Weights of a small contrastive image-text model.
Model: 3.52M parameters, 64-pixel images, encoder arch shufflenet_v2, encoder norm layernorm, encoder depths [2, 5, 5], encoder widths [128, 256, 512], text encoder width 192, text encoder activation gelu.
Rows from block 2 of the text encoder, named by matrix and row number. Rows with one number belong to one attention dimension. Each number is 500 + 50 x the weight over its row's rms, rounded and kept within 0 to 999. All counts start at 0. Numbers have three digits each. After the name is the row's rms in percent of the matrix's.
# v: attention value (text_encoder.blocks.2.attn.v.weight, 192x192), inputs 0-63
# proj: attention output (text_encoder.blocks.2.attn.proj.weight, 192x192, transposed), outputs 0-63
v.35 103:526556427400483559571552519490641467433506596466498529482404506477554439455526473510540484453530412579541498567497426492464549491543455511510432503521445565410483514575526497590483566514496504
v.36 112:444529430373525452507407468495575496551517533439562553533494536473493506441524510506488518392489486424459512504631482525534554525477482553469483538552518449475442560479504540521500536435573487
v.37 102:542538431535478521599423468517462517490544432540473536470581469499517508595535478500470483447586588532552509519450602463631521521472486475501453464478488579462534508481563523517568471447534488
v.38 108:467586469477577481510549461503424421585430568565495435480523451479513455405481422504492521453458466436424516598495513483531531477569531570548468510525574538554387570477528502508569474600508483
v.39 103:503433589526556504560460459484515503519497507424440425563564384535545475499563524424567469509535432500564523538441514620560463497499464552493547494464472535502458583598428510487486482568449482
v.40 092:397512466344528428427539517603537482567538493480548530540494603568493451466447496487501447565527505473464462445545391467568497482461436542493529493488553499519518470501381532481528475394495505
v.41 095:541561527533547479496510554490466464540476589581520540523561654572524394501487499486534539582457564491551615548469524489469504555547508450426447459453535548486557505575567464436482437542423419
v.42 108:495414468447467431575465520475470540509488447427609561554516515454464536492577534497459553417516529518460543488526557440510473507431415525521545610486572505439520512508508460561508567503548422
v.43 103:459541464529485441494478423535504520509451472553504516542460543489554495593496455484496527584520457498505462562536528468506411529405518481524631523455538531564470535454512596454563497552480518
v.44 108:548439430477532485558509551465456458533562445506476526498443499506502409407495546559534468482463550549517505436367546535396476378526505480470446521418487541517562449521495591554488405464532547
v.45 101:506497527429589439531546424454511599321425512355520498473538489447527454554558519534496506531530524610509485465519557519450408566492560503518426466513538579434535538501558585487506470464481509
v.46 103:510584458563516527497504469492548560560514505472499415522414403460442463502516541422526577504561504550479519467451449551516581549531609492513528567469584568507564494506564554463480498459419590
v.47 108:423474527557474491432579464513461506439497521495527507541525553438502526515582511504477518470578469487479468502609465500437450451561519498429507506512511470570480440431579454456446510599551520
v.48 090:472459464468423443516533609417589468447537533418531514436642450508455486542516570497464493558505429507504434580564378532481488509563529572551515470411550521404501524532517469500530551454517454
v.49 105:606520573430437472476378538471452532578567508496467612460549472525493476598531461467348450501519445586469444442487497397473494551513598520481539490505521504474531453511506459536409475503474483
v.50 096:599553532475401542479434488545455440431473478460447653555462570480536443561526513517494636604501547420485509439528593506399520497465494434522430518457541521554549567478570503515497460383556553
v.51 102:479495520572524520488539400519471491506465567473599378487470421482553539401453541492490589452488551539494535621527483502531571449509522529529570494499484498547512486499536500397469503515582420
v.52 102:463517457458439554501468501482343510531530545501556488444463397545531533456466542433613455464497609457478534476465587541490519455457532462636453521486550536508525546496566560493428394423457481
v.53 097:458565440502519518513479533563552458529517529490528549549532492566584533501484566502464587567553576461385438479523436559575533571498507514517447559502469539461442548545522494521409457576500410
v.54 103:546490499555466597506584420476573479500547508479580530512516451478540419516536504527472520540512460534621530527484567499543483502509447541490463545527588439529516506567507497495501341567560528
v.55 107:489534475647478469472520585545473520471458614446499390527492397577447586468482504485535430436539497556524516469541552523526509543528479488490497548533508468519452575451419513475488590468458562
v.56 095:576539396437527508507549508520482531558471517501473635477517425454609564554540548517594491456479518430574500599484476556472395507437446505486506427438559493484498476495512482541487423505516512
v.57 092:531547457469539468447511586507448446479579537467503538502429491524482450430405437497500569462547581441485478525541583544474455440536479541484427597549469508448418477469544576586491542487501498
v.58 097:573394454518604575490534476499453485423442466520474451501472512472517438474507521524509460347561413459498482479436426489533509492493507456521501443453463529453475461598504587508465535604536511
v.59 090:422520516439544502539450506453503436494608470446519538503573491584456557430512501524427484403477434507466503556422546584540448458561493576545549567472545624428513549464514496575552551440509466
v.60 091:519491479534546596521507499449549487382521471406577588460536486472535519486444474484453541484502451600541521475466514451516481537539443431519410504568534410478482553434522579518550521493548521
v.61 096:549533407511452442441383507570519496433599496450463540509477466492515482482428517477523498444532533483561492589551500515534522450500505488496493472544465423563465541489443489448389403489474495
v.62 094:536529601479517449463374505549322551647437497504520495501467538528432494447502459456470502467461572365494435459489554523567517459577455498480508539449472528495477491428473512525488506454551517
v.63 116:531494469553558429458572514545519511516559596472563467463495435485543617487479522530526451512514559424528433528409512502540432525520620446614497491528492480482548472491535557575409450533507524
v.64 105:584492450549510597485515479553461449473467455569382606481573469516494561481513551478473457486527513483485460474601610495533517460455522525512466506576579490535567578466528474477513588546527487
v.65 104:528422500493488539593464495463483508563541510536583509467476489532444548549436510449442515404415486572523386579501501437513471506446476484559535423413534499433577508456483531500454587512596458
v.66 104:482411453513451543530524460520489556506467488522534560551442549510575491467411584489422512457530448463525489511534568460518481550437571524501494496549449403521474396504478502514508540409477506
v.67 097:446673462462488408549480530434464508416458461429535532488509431568462469483533533546496513471477477438478468608492452522544498514547439493530519445601486547452377492526470450486545625500510548
v.68 097:425592414493550499471539431420521485403524488522549468539586563474522541449485475506542540411489559561477519565467521447552560460533493541460575461478560516433441461477487460424471462535509503
v.69 101:510562603456498456467509558515506445494555507537477455484426464537416585459563497487558483431507541539492546517504457585528517456456486453502558439437432529509516580499473436513460479419533479
v.70 109:389433644493552582464523453476485518473456527411507525497488469527540489465403552508499487623534382509472489527485449499494446430459485483557514493410536534559449411562476511416416544557510509
v.71 100:545602401486524523476574520499515547584523438533495481511512486444535503523544525479436559500536490444486496496480490398491563531508478505505508517553541529456509442497454396470422421486450530
v.72 090:573468456471596569487527459528454511439511461473539427521540469473485494480502432493535542439474543453601494563369519544465480585452462483507529449416435479458540522532583529528456484474505523
v.73 098:481505499657562554538540497534489506490495520531560475573509533579473426495593443485508461582565555483425426518389501498523481447516479477420515436505528596506495573540451458473447470498501450
v.74 110:440467467503507457449524471509575439525445528420602611512454476493538518473526561454501529490507464520380532443571509461498508543613565425471444495443491546428478476507520641591571483460492529
v.75 087:470553386483539481511415480471454470411376568513573501542504496581573485553486485526489412483473504508432554472555493465437505503558444471650478496528510460565471501426631520561473568552537476
v.76 111:374446542541456441498423557503516446454525532437471491502447465484456456535513526530525450509558482541500558477533473587509493501427501456522484464512469402484432538511437566481486500552545516
v.77 095:512476545382549409510511463485456523513504515424563469484514502419590561523448458489579489491501484532497544542494408558533514460435609560458524485355544577462544525513513473453531493622534509
v.78 094:513549551416483524473479466498509531516533578580472503473503424558541546542506496418500472539521496418552553584531406571492380520496510590470565500415540448440566495555523461473432605497551567
v.79 103:441516362428429553503538441477623466559550505534503619522447557490489491412516625469472520554416436497518477596469487476559472502483416540491429518344513529541514461623510510555517488433479490
v.80 088:444398459504499408541531525577529390417453520479486490488523551499592416457500500576451462495629501541453421588521502377562369525443457509585531368448618457376467570491477523541463477543559522
v.81 100:406488467486445477409462502493498498544533525544480579564539420511526439473485502491493390516465508530478537661593483495433519593512517538615493550488532520531506529465452415534491492402512497
v.82 094:511544536548467517434481508540432512472566498484549362468571463573449470513480492451613533508487513498596505571534574480534479482471562495437511428425487512561591430570517556454502520457548549
v.83 096:444423543523505409509558585485513543508496460491456534423507433503476517465467456444462479472474501490515436509443515542425591494560425458518488458615499526420468530455533456480597439558509550
v.84 102:504469445515443537524488454539563491504447595460441521491515443562518561529444574563503572514478468595513480437408476469553503580495602474513522542473542577520509632479478498568533490518541510
v.85 108:526386553451492554494470501506504510553460466516470493574456577579473517411498432418497584577472557451540504510435615526531446519478503470479491466438489431462577515617512469415500562558565549
v.86 097:487513502520468502491513466574481508477439420493526519531512492494533507405494466603542426550575567504556526524579496515538486480548530560547577445585487580473453449561508473596520565486502512
v.87 096:472489434605426495521527514433492466508563613519491525504483576451468523476527489576491571453416533539523537490426445531433498539538510572485498478568468548481507566351591525408476469536521480
v.88 101:491525469518489515478478443461508486528541453500504565462487591469513643609480553542536496539431567579497450495460511453526486521464548445451503458466535425495451475499524455497519479608451569
v.89 086:469518528535505532452539505506563466619452447467539521460549511497480515510490492546494514492443436491445538474586490503522628455515421489563526555551521538522493461570511481513489482509484456
v.90 097:442502447518439516507568475455648449516461448689396458482501479460552510471410634466496532602521502482427559476445536519502423545497534455536457473505444510555537534512443478474458511504465568
v.91 098:439408540518499482517505470473422479516482463469432558458510458583527530580517559547537503457527523521596473550509535502466405458432474520530425461534599468592462516555405530406433515506439504
v.92 099:483468565453489535540450426448489466476590489488494558472487479382518514513562560405354522547514533499471561463464435477397509430419397544604495545386385463543538483505414488444501451459539509
v.93 092:550483446536459601448502474488590640490480477639492475487410606589451533469401494417544493557416478449460461445493523498601557586597657562522551526556523473465511472473490448410585505440498558
v.94 092:503509495445478457581523516531484619550559558495603482562554461557527533468528547472562558465472478501522451472467536557474498519461638535476460489495465558460530479478420540499390513406469497
v.95 090:475399470488554579491488447525501515469552518496467607398485427520526506465457529454526472520389481451443497536563465541462477460432451483526416529474526432493490457587462613542511516411513481
v.96 090:413496489493504454546565468508481475465457469549501550488466478530576444478502509409535478507575481534447544603536548487477405503545554526485565484483410600503579372470490488504525469537436521
v.97 089:549497593448599436578499499440427529488465475459454483552454478552545492508491509506562593590468416463577557425495472455501517495497391513545495479483582437557421450420538491477474483459564578
v.98 099:409493498540497573546488465499497541486492449434521473458520458491499442509570571502505513432472391402435485556392441508554449554512563543488415515430517567522571518510460466543551511556562507
v.99 095:531447432476495440472489482534500460530415518431594477610468533457599461508432480482576441617590479550485446528532536557504441405519495571444540601459485563478468558396438475595466500491556529
v.100 099:413450586413469458510507470561591449526492508423507490453468474476534503560529565579526482540539411463499559471474526534477470492488486548483468516448469445493494491574513459490456431558523546
v.101 092:482421509549482505437510478504455464501447544476449514543533513524510501539403485408472558414463471573505475458537416500525607545578504455412466517347545468499612518481446526542520607525552446
v.102 098:495442576523482582408489546477551443432513446502530528418504545571463454507579467495453414529497482479487597514397616552565400527475499459447417480368548625539520511627515607488464447465462513
v.103 099:493527460499597577506450537466492482523431478424449507508396373478488476462458506410448461458475604467607471476467457518509400530446448512540549479568548492506624516561512558497489518621523548
v.104 099:578557542566489498532596501480491553460539565531530516545523472460606523542404572581394515600462579503493593492498610471464506458556474468396449496533490510484454517549492526594484546501482554
v.105 092:537479529527456477465616503433524451499481561424543499566482470406572508478458539519479595481608455468527455431434488614433599448528572498356521537459527495436630471467571412477524414485489489
v.106 093:479534614574482441476519485523488607465410467486473548582425610546563445506501506452515508437550542514502504496550496483523493554543569444547505566475474502519466420447454641434587498532555525
v.107 091:534470515526438428436578511580564467439605503597540478401555510578536449437501491529600397538399456482536438510485497572487517515549544454562488545432424469506479463498569458489512528500488456
v.108 089:490449492491434568500499585471457475437553472533479471506529491461497467507401499452495521482484526495601539496539414545541574416535595517542476471434556512557504489477490485524448474479430328
v.109 098:535534516510490482518529520373568474551566543561497483463502487530439451430529468475503539559512368538545567419523439543502582464466458514472463594496518509482455469591512494507408391505534506
v.110 088:468509456445583537520507490421481494488399516515532580554425610473481433572398497502490616564432465484501528545507470508491516496538456466509478431438463474554552513498550548471556514402491496
v.111 082:494483422563461415508444511562500458570556527550414456421594594576443493445564520469453449435529500552517493458543457559420557546564572454555533478537542489487488584460430567419385533507538465
v.112 097:464497531533549484445445533489401405550528519507503400493513476540488442467517490447492551512513594489532479553500598519404431536587445460528444469470614446492488537478427518488525551570438467
v.113 079:481572557591508466491522501458561476474514536507424531574517491511521580536461572441512494427491486578480519434440546410512516484464504519474465532563467490483553571517523491478485412545536500
v.114 093:524560401413503388551511419492452424580500428488455547608446542487505446563589524391511461410501531527566464515491414489453526474491479506410596489500484540453405502565461465481532503519525474
v.115 094:480459508536446438512538415519562461496539462433500450454516497526436524520519425494568523448490422400461540457455443487528468484498456500500468477481524483411523469474491516462511555490455545
v.116 097:425529531544545484497408447422547531423546548534525410392559503481524505467493511567537623516431458566499511495521517468417458464454542633541463540403533485427505409513453532505476475399452569
v.117 098:499466476482439543553521467461447508555555484552472476475564478511448442430487524501525537524466416498544502525476494442513480477459490515497491589474450501557554400544415412486499473446551540
v.118 085:572541576470371482567515487451535542488501453577469575513552481494432494443556486521498549571396522463428575548462522523518504536502517489483479422525514506535441451512573495512507407478492455
v.119 089:472542461519405548531533525564452507594592559642551469430395519477466547451478509477493546527484443489475494562479498557497497500466503517454517604440428508483595448471485442509510571606504457
v.120 096:482593547449556506491498516381465527498372434491491477507472559468532492559495513497491508452524539454517513531501406481493482496453640466428476480487523443463488574520580508519573529543460538
v.121 093:515563484526541448562427525558489442597472506574565595547421424528522520500495423465567541471578474385485478470472517454505407527433465525439491468457554475493442498532435417604563507576542503
v.122 101:543527493540498517455459595482507460560489543596479459452466526528476472466531462491537508498470596506536554546501541505597551466485544423501526440404561576446529482517510587496556486477528494
v.123 096:477500530481478534560486480473403524486499578429521586483546499503422495445533510380522560383458456548436587549446613504488549477441554605549441527475416509457482456438505456558455491553461421
v.124 095:519488496439552523562507473478487518377474476478549548558538458490528505489523532513433582582466568513526414494500570573502367476598456447535500443454461572530416437439513529488409485504529528
v.125 102:543574578558565474516492526557451541444596365451451458473533586471525507498489554509410500437543457524579453418443429496546488540461512461564532514479513556492382455523596508468577514440481456
v.126 090:487405534459558475518556541451568529529585510516515484566475492520487519528485532597448552493483509556507497461392479559490563537493478417457430532463511511545542538507533513590506453559470462
v.127 099:574585491563508583501498493495466465579450564491489554503511612540518487501525545497507576523482457522637522543513575510549441598561632425484569394519567490509457394515480505638566609531519404
v.128 112:534539562523558448499552492519553515488566504549556456433493495423526476413464468424454461574558513541492480554532505566547504591553482539481480458506507535459626575513519491489530497480498537
v.129 093:489547556474541441567426479481552513481546509509547580488371574541428488514517509517497507479617457493457593459453498514464515586527486565493509510505652454401591375483481500440480494534553521
v.130 095:462522479464458502449409491518550523549521506453480530478420583484499559565524560581547509456460465448460531473501434442507509439517404572553438469571481433392536483543413511430490421519432450
v.131 100:589477488486442514485491463492505515557558542581466546516497418521597533471493581493523522526536413481524547465502502460439428551550615500417485506565444546569556507598528492561388548528540442
proj.35 090:586480526507476497477468526421460395520435373564480440597562506513534442521401467484471489450539538468557546487500519501437506475540472435478589487496570399521607515461445475469495479461535538
proj.36 102:540494540526501556458505395442408389490472429542521556498556532513510493542524427475481525532538414484553540514443527456512537558466495484594515467449587457529546556485506545435416397503511579
proj.37 096:380449574506410419448575493503495569500559542484530563404367534504442529423533548486527549528419456561416520394537388511439514570483457533557501515515388477567492488595540417482525431498564472
proj.38 097:592451509484516491508527515474488554441621453500593518535441483515433520550508588531582462554537514549524521529530511558454490471549434483475560472469521485540611483509464474437484563449486547
proj.39 093:525512502466468459491536530481472499518518458568575385490462524434506522503543502565463471538493532502436598476506530426476416515443435493547492559501630477559502538453576492512493514497533529
proj.40 083:572573515533423574541550331514499533457456580513621500518476501458507519580575521498516473438513520455475455577443609463493551495529586415552520515509440491487500494473541421489504536545499393
proj.41 097:476479442455511438403486527535543504513424490465515577416461422515511503494463479487472478489522484511417436533411421522549517544523593564516526550449465446536482492491477477504587554455586517
proj.42 095:506482523592522544513532448492570467541490605545527471473511435484503440550430527537475525529520457545494515494453542542527441503576517534508460511450466534484579517487457527510423459548477567
proj.43 097:471507488500460518534549570449486540503528571562510476508495546434544498513498616506489519413547540484458544464581563547562529511494527583465398517532474522423499545529488469535554447540524478
proj.44 103:422499546532438541525500463548487552455384564462462467508510518522492557540470453466500447518501383473524433619559410470525492628576509522543517501516492523485499465470547409508497561483449510
proj.45 091:537507485525478612503522487471570485597556452538541444486501547513510546510462470457559526522587526491481517484523472534596568500428436422573592473522431458499430527509503421456511472473507483
proj.46 098:474439570448446490531490477510416542378536399554459480492566599441537569432539437485508371495520516476497473559575468454581477437416455507493489435493402530446428540500498497507585428486456405
proj.47 101:523537447475535563548479436478556511515498474393443439441473516503586482487462551548520481512579501543507577482520503464487565562493483544613507587457515467446459512525421517547565478412510537
proj.48 095:581450454489518531435450492577476467579567418593504494577477444510516425491497502517497509417504459540539552457517506493483540536466547538456486505568554507522583609524497565525467425537548535
proj.49 100:477458522481659422555600488552508548507533468480484471490485514505532568497457457483579518419458515449483456474476502591581514520442556431440377458481489472417479478523511607510494452449459555
proj.50 092:409484535543600524541519459537478593452447446455490460411539527505542465511506489395508403369494468553620531583492508522525466494575468526503599503514480422521481515495500558441521600576517485
proj.51 096:549476465474510519468440611512497471545514505572445556536542562531455473538513450450585544521546484444478482383449513481539418558448478559431583588458575463541529458454509559527510525499494488
proj.52 100:552428544579556486521570455434592423497489434529498512506544549460500518554537390511384541554457473460585546588520493458473536514527498449458552463495419461472532488547424490509502574530535526
proj.53 103:551499498585528539473494492513444598555467524495444508443533518461430472539532499414528513448545433445511574549477549531496550499468603514510574372464513518472559509478471474515452463499511526
proj.54 101:461539576454521451524450457502530486417499403503540456474454598482523561437522446548522525476404496493426557492536517483520475491398467409550510427506453527500476482516412569570488634502520455
proj.55 103:448516520350452494531483426502511425550544472459585542508426488444572507578482433513539469606449539430426511514454470433499572486492516531572491471471471551535439423475653503454530459430545453
proj.56 104:488416555541497526512462447504530515480519504502539507525553624571502429593471541571506624491507443563447508436620487482466560505505511427564544591538486476362522539510580471498504542531570504
proj.57 095:517501492569488486530496418463521513487435457526529521558550514444516541556545461497578435523462496525552594471526573567481560575431465332620467448426591458532538534483401522453506409467490442
proj.58 091:535592545504425400520562547567524555586485514467546489466516481459483561547438477573491557544452574536507509436582449585560434498464539498545486534463500486563579493449426417521493467448463488
proj.59 090:520486471562449459516600469467445482535436479535559448478532556447591414458516526426524432532421455571513487541514469526465587471532484489484464406481434473644502467460486563429486573557500548
proj.60 093:543519498470443430503523561458511531678433489469441397451507468527467462492580453453510469553401528412520556535482505477488511463531482532445568433533492513642500508465503401516491466531508452
proj.61 094:538426524510552516545573493413459486506391427523547449504512521464396547549581480418435501427513454519484438487455545477485477585521497476569520534493460636487522566508452461570469495530533502
proj.62 089:481409446521534475496589434441601456453463546560465532438534419449530474543554550458575491544466486621426535496536470445548467599440551568480535487535488603512585425529553571440507421536412510
proj.63 109:504547503511427562516436569535459462500488368508526556500434508452422476534479484496465512430507478484512502455630459531511526444480472500441503560526549516526548481466466470451577476490581445
proj.64 095:445443480432579551485544528474544550485559473549439462503403534471442468474419591541537507512493506485555423511543464497396433490515400523431476449525463532451441510548554451521515415475500541
proj.65 091:457599504559508480450492498550467450409583554511581529528526507594515493419495563499442493511542487507462549434473510493423472457512459515460468564618478543569465544494560493424524452518384496
proj.66 104:538527493524586460488431474597503495489524588493524441503526440478468520485532438489562448512471473499407458524446435484510605401534454587523413594496495527462489491465522490469509474551512484
proj.67 096:562420470472441598445530455505492528538578430454497475510533571511499486553477551484465458506523398514456496452506537470491418436501513550489446537484429480560515610508548550506480468514449530
proj.68 095:617458517487496576522463481478500594500456564471471575438515465498456475623528539482463421493526513524485449482560516539420508491483586501458457447588440524540544386500452504568523525510482454
proj.69 085:585465421472596568490490512494452417453450478452448590465580660514521434490452477475548545494494493485519449534556587421465520529557546492451533483567573549523484491505528546479550502522531452
proj.70 095:559502430558487505534508486524532543478455468527548487564610543517469394534471527606367438487465604491474502469541484491490515470514524570458431480553429511464529492463566489563580405555530473
proj.71 103:564411529520413550489485469459520531367540472503598496512587537525531574518507636458478451548447508545472515431512461539422470429482523543557489555463464513547481572554508494569587477504604515
proj.72 087:452505454537431493514511548438452492489533486535360514536545494459546431439532462467492479516487507505521452533541395512530543550582384477567487514544603505566446525561458458512514535486540449
proj.73 088:509499478404426528503500524526476592460551489389430543513440499532540594534434592518453489475420486560510440461637570556439427529489478542494500457521413505495518463486513526509555512504529583
proj.74 102:526538537532578448608509469543454505495557411493449466560429540522485460525527425502472515503453475450583475549401497459521522537455507523567570461495453521590485608475558516400438501581447509
proj.75 087:540526497471492521491464505549559501542487439520406434343402483451495515443514520467477618499526508527461540453423458489588568442478540446444535483478504570459518524478593479356459523465439519
proj.76 096:603646516399578401565530460577519535560410485547577480448479476509571523512467469550490508501452551490544465524426518479459457454501533510487502382565520490517492415555412473471489490460490605
proj.77 090:526562518518478486489518555461573520472474510529469484495513542501460502397459526430497543512442511485419492455515530451558579491552519489532484489581515490544554440480522546465433496460553467
proj.78 088:558533413507432428499493479380484424468430440469546506529541521460520484518475511537466493493497542615557449510525543478404534509548453413437525448496505538441445429494477518585522422495465453
proj.79 087:489456637529548562561488516498457509473432483439538440505511412498425509588517477519533452389524537477428587458520489462417506497532629559427529442555479480425489483465398540567481523582473537
proj.80 082:411624493507544577457533435489516572513536415527478489496426490528473524537437561442463565424414525497475538424419527555463570431517526559516515497479406529578561550526487471451534515625471483
proj.81 107:516478501476500548558450492641520512557538496484488431482422573462451522405457456523506505523441459534508457476431437481579526490403530540470494538562541486415484496509558577438411574627389484
proj.82 097:476503489478520466552537526536518468475497554513506608466454557519510510562542450491469489476503465463405442507536522409514456517473427500440499556566445473489431531490535411545553457490556571
proj.83 095:522581436426460576560351592503467528543488459540539511506465540515433508477474588566578443451496481545489438476494482441591479468441585501563461491434515500571517478528502621530461535464573552
proj.84 102:528441557539597417432531472507466404515584473516482462508491451514519493518633438440455523544499521425517567564520530533489454511533464586549509402568442474420517494466504499460546497437479459
proj.85 108:458454438541533474515556480477463511413540505550448517519464483454527429473484592485571524408547473487470496469590353536414435451438487450545528509531483563608487528409550586587534443535437421
proj.86 107:481463474523512537443497427466471487513504549480516434567527535566505497574476480436567597439423478481443472468504474565467561623436458414494409515456529450488514567479581544470493515578463494
proj.87 088:542488553425431460537508473655494520466519376444505552474464424491497543602500466547544481490504478561566433608478481509534525526530412457481456525514515442514461436560550457592402512483519516
proj.88 097:508457471485533527558568497477575588402416569516478494545516420498438357472546566398551471520491458429531543466482428451454470480537519529484472515562485531531546587527366530478457454416601427
proj.89 091:492495509506538478563406600515602416472512482626501461504410485429530446476461553444412514572535549490503494520509497512540401513542509510373533473494568508504506465523528493429520547496462496
proj.90 087:677432499499513571496504523544433616437555492473425504544480498517521496608445529536514527458447468542603595485543511447435531519493485572436521506477525460451463615556469578563473495537605459
proj.91 089:523561437497447456545586527542542521476508473577605440589510485432495489526560493555497491578533513574403524510452542485507453435480483590494548554522448527388447586535518407650606513480539483
proj.92 098:500494473523550465486445584504493468470478476473505440519580432587479575550502488528619432421537529494525578453460521568465427515545567498448548491482551475440511408428395548556600562472409457
proj.93 091:449484566503520481568401580457514384462493632477560476528584395442530491512508597524443456473475423525500550581565473462501552461489455512560531418538486446474427517476580567531439515482530459
proj.94 101:534478518569477534488527445516475515413497414440573550486504467553522517552458437489385482522529545514490562534469574426489467384526472488480493473529472464480450470591515526570534480534528516
proj.95 081:564537504539559403510476495541502414497465500498548455527458558462554484498517367468461578511560542502545437482426470504519566485520481566463466541422516467423495588533477481469493484608511491
proj.96 095:589432565501468536509491436475517469526559486402442430540491544636456614438485626519465522449498548556569445435457524436519570508481493522570572508486455581478548538608402505566497525513506468
proj.97 099:505489467508510542438562482583471489501565533560521544435585460471547446463540457616439443387500512501501460504532517568475519387474569431440494578517556540581515504439491491547548505494395500
proj.98 102:601390536541398510481522491422461448504492551541589502420449512502493523480494526616622495520500475539557562469542546626445435417509450476573535456507473463466475482593527592402463517480484524
proj.99 097:486521587493559587553579496369462566598511562460471494563471462505479478506560594572459542456489523520523452485458584456481451431519510445546445531539558457531455409498622500477473448456513380
proj.100 102:532454532562445574412556425444477540556498522552550543535506494544415457461476512497464491478478543506506537582500534459469474524496516557571440538592487583535461533488522626586559552510547477
proj.101 101:484542505489552599500489605477517581511488432490564481564437489444508425408461532473566515516485525466570401501512587446398362460562577534486421556499467477588491489475490431571503455451492456
proj.102 094:470509515528502402407510390567465477574471560495448491487525463476520553524509545374547507409482536582442561445579464461477566433527454449525474566549463495417493538443477476540548433528501559
proj.103 106:507475471454442395513613476474499501453393610472522559455497541539486554462447509552544544493485407413518528451503529513517503597558487459530496494508375418496453527436443446487426472414455509
proj.104 106:458598496483526403475392513545479498558493545511491508482426546568505505429534414500555462595469469468582457550487481612597480555542436588486479555565454455453465481440512459443447402440456436
proj.105 106:476521449466549448496466483497467481461506377563479571520508477511494561564533410569440460497502533578542426544526578582574476505490471553536533569534502474481475511469441581525450470441556540
proj.106 109:491466497519561543511453483417496418488534552493485391556585456453513431592496564509523474510512509471488557490453479497525579380455563636491515494513418433521502513527494486560583543432429561
proj.107 102:551577449524422496523440545435469519499539467426496460571534541608457613529567473461489604508527559528505555516514486435422557440477503597460623461426529538525546523549481572566489384444627497
proj.108 096:490592446477518456500434455548570433420512498433549536538488442561553588458594474480472511536452481464439565440436544508572435504388527537499512411460505531470524557511451462523448513423519576
proj.109 110:467463463469549488404484451481530457511425494493548562548500412511562471481525517500533489491465473486445555553466459471423455496474520524446449502484575546578421526385474572455463582530471515
proj.110 088:547465526506482469562512516645488439494558476468566464422572442492509459548504560540602463595424457536578570467513549537541534544432496580537469450536587498583478503475502533567449435567501441
proj.111 111:539516487477484613504500490531518488546422475467466478626516465587456481475527575517484510517476511428491555600515473390475536546479566572488450490481513497521530414530499464608536512514495390
proj.112 111:521544556453547499487489497500580556535437537479553576541528433525478484406479590537591522521487519509431465494513501563528520381493520468552452535372529507474543506472514595558450407482532528
proj.113 089:533416527480426532546548444466456548510510510508604519528482471482511543419607494581495512524469503432476407542487519466499553559524433500466569392518469475379448443533539509446507537441496593
proj.114 104:513424527522474567495557478523585499493543570495500563418500468476486468456414544589507478596467516494465583411443555491525508521525514518426536364529407460469528510489410453477457469484445536
proj.115 104:509507498576600560464361490485510575562597516596459498482612562509527498567476485481541533481605555540470537529500414458508504494521524544485474537463526436546549541533518527545556467563538461
proj.116 106:504443478435488495483563498446524443595488546522464502573396475582455532484516506440518537509512464404546562526538464514574436482517414462490450500468532536468462536427512469516437568632530504
proj.117 101:511471471479506454529501551503525486531461423487454476481443515523479563486567400496474487518490525418543559454520576536527478607505515532452576498524548557475473545530516535463405533534489527
proj.118 092:504413554592617481480449572633471515448490506421551516503556563452564480479485404580536495549617459493471501542452533527519496516483474417385533489514494429403511501528437502469473479574481498
proj.119 100:496532565432534474527423516442540432524480493382425486527608514573562479418509490543571466546520504430476470476474500477572410385543465466561444464509382463569483487557525558563458469425420505
proj.120 111:570448496487469368450557505514456491529564444563372532476524500519520543521493514565487558548474466599565549428549642456527581489555444602470569604603452541513503498449449436530488465481522530
proj.121 093:547447509519482510432480608415494448489437446488463561426546569454458542464561535517576526526449478543537531560504533530577447562595471470530490520464480509472550497481506564549423595463551541
proj.122 114:501431532474548522436428451557479490449425442552525590523560456455456480502408509530529533465560428444496464452540479525405439475449491482489399497537542492583424514436516480500505478575451481
proj.123 089:536430566601524573509481578494614491538470537520462441576464572471566479495539420416553458484501547458441448542426511485506480481568459431528454556471538599480561576570380559497539573541441532
proj.124 097:455521458463485469543540484488486556561563447514460491443478558472487480472389504482454515445474512479533523486545504483427585512454551463386465511529576483578529588417485482461519398514557430
proj.125 095:472471395497499523461457485584503496478494514499486599512425462517473529409448505458543529460479469517460536598538448440431574555413487530368494483411385437564530483560475512516575403496547444
proj.126 092:546488484558453501530497522474472438522393565536536486522593483528477499497538451578568511537499480453528483538458555569507456385521455463589558507499613479430546514520429480559490481532609458
proj.127 095:431437530424530491477499573547572505401482427516557448448494433529481540447450504478488544505490443495446501561541434483520441546451454612538470527430419512505594550484560494539517447583522451
proj.128 110:519517485495515588496411421536529578544487427497530497522557488543431444483484477567537502395435474406483491404486560389458605496560458468565608529421519434451424447509481602550516429500480556
proj.129 104:582468484471520528428513469478456470451456512481440468439647506506550438503529512508579535521399513506549473498448521465542547542548519539513621538462443517531379608493419527501491458540459489
proj.130 092:507470480532485508569584507566489454466519472565515529523589483543471449490549509458549454502501464600523510518510549512487508522505535369509565516495515485523519448492426413474464509512476526
proj.131 091:554488488496607493454487400556516449532472459457562482480556458531538483587503462549440538548456569574426491492585477488550597425467489435457565464491485458443451506530538499493525501410382482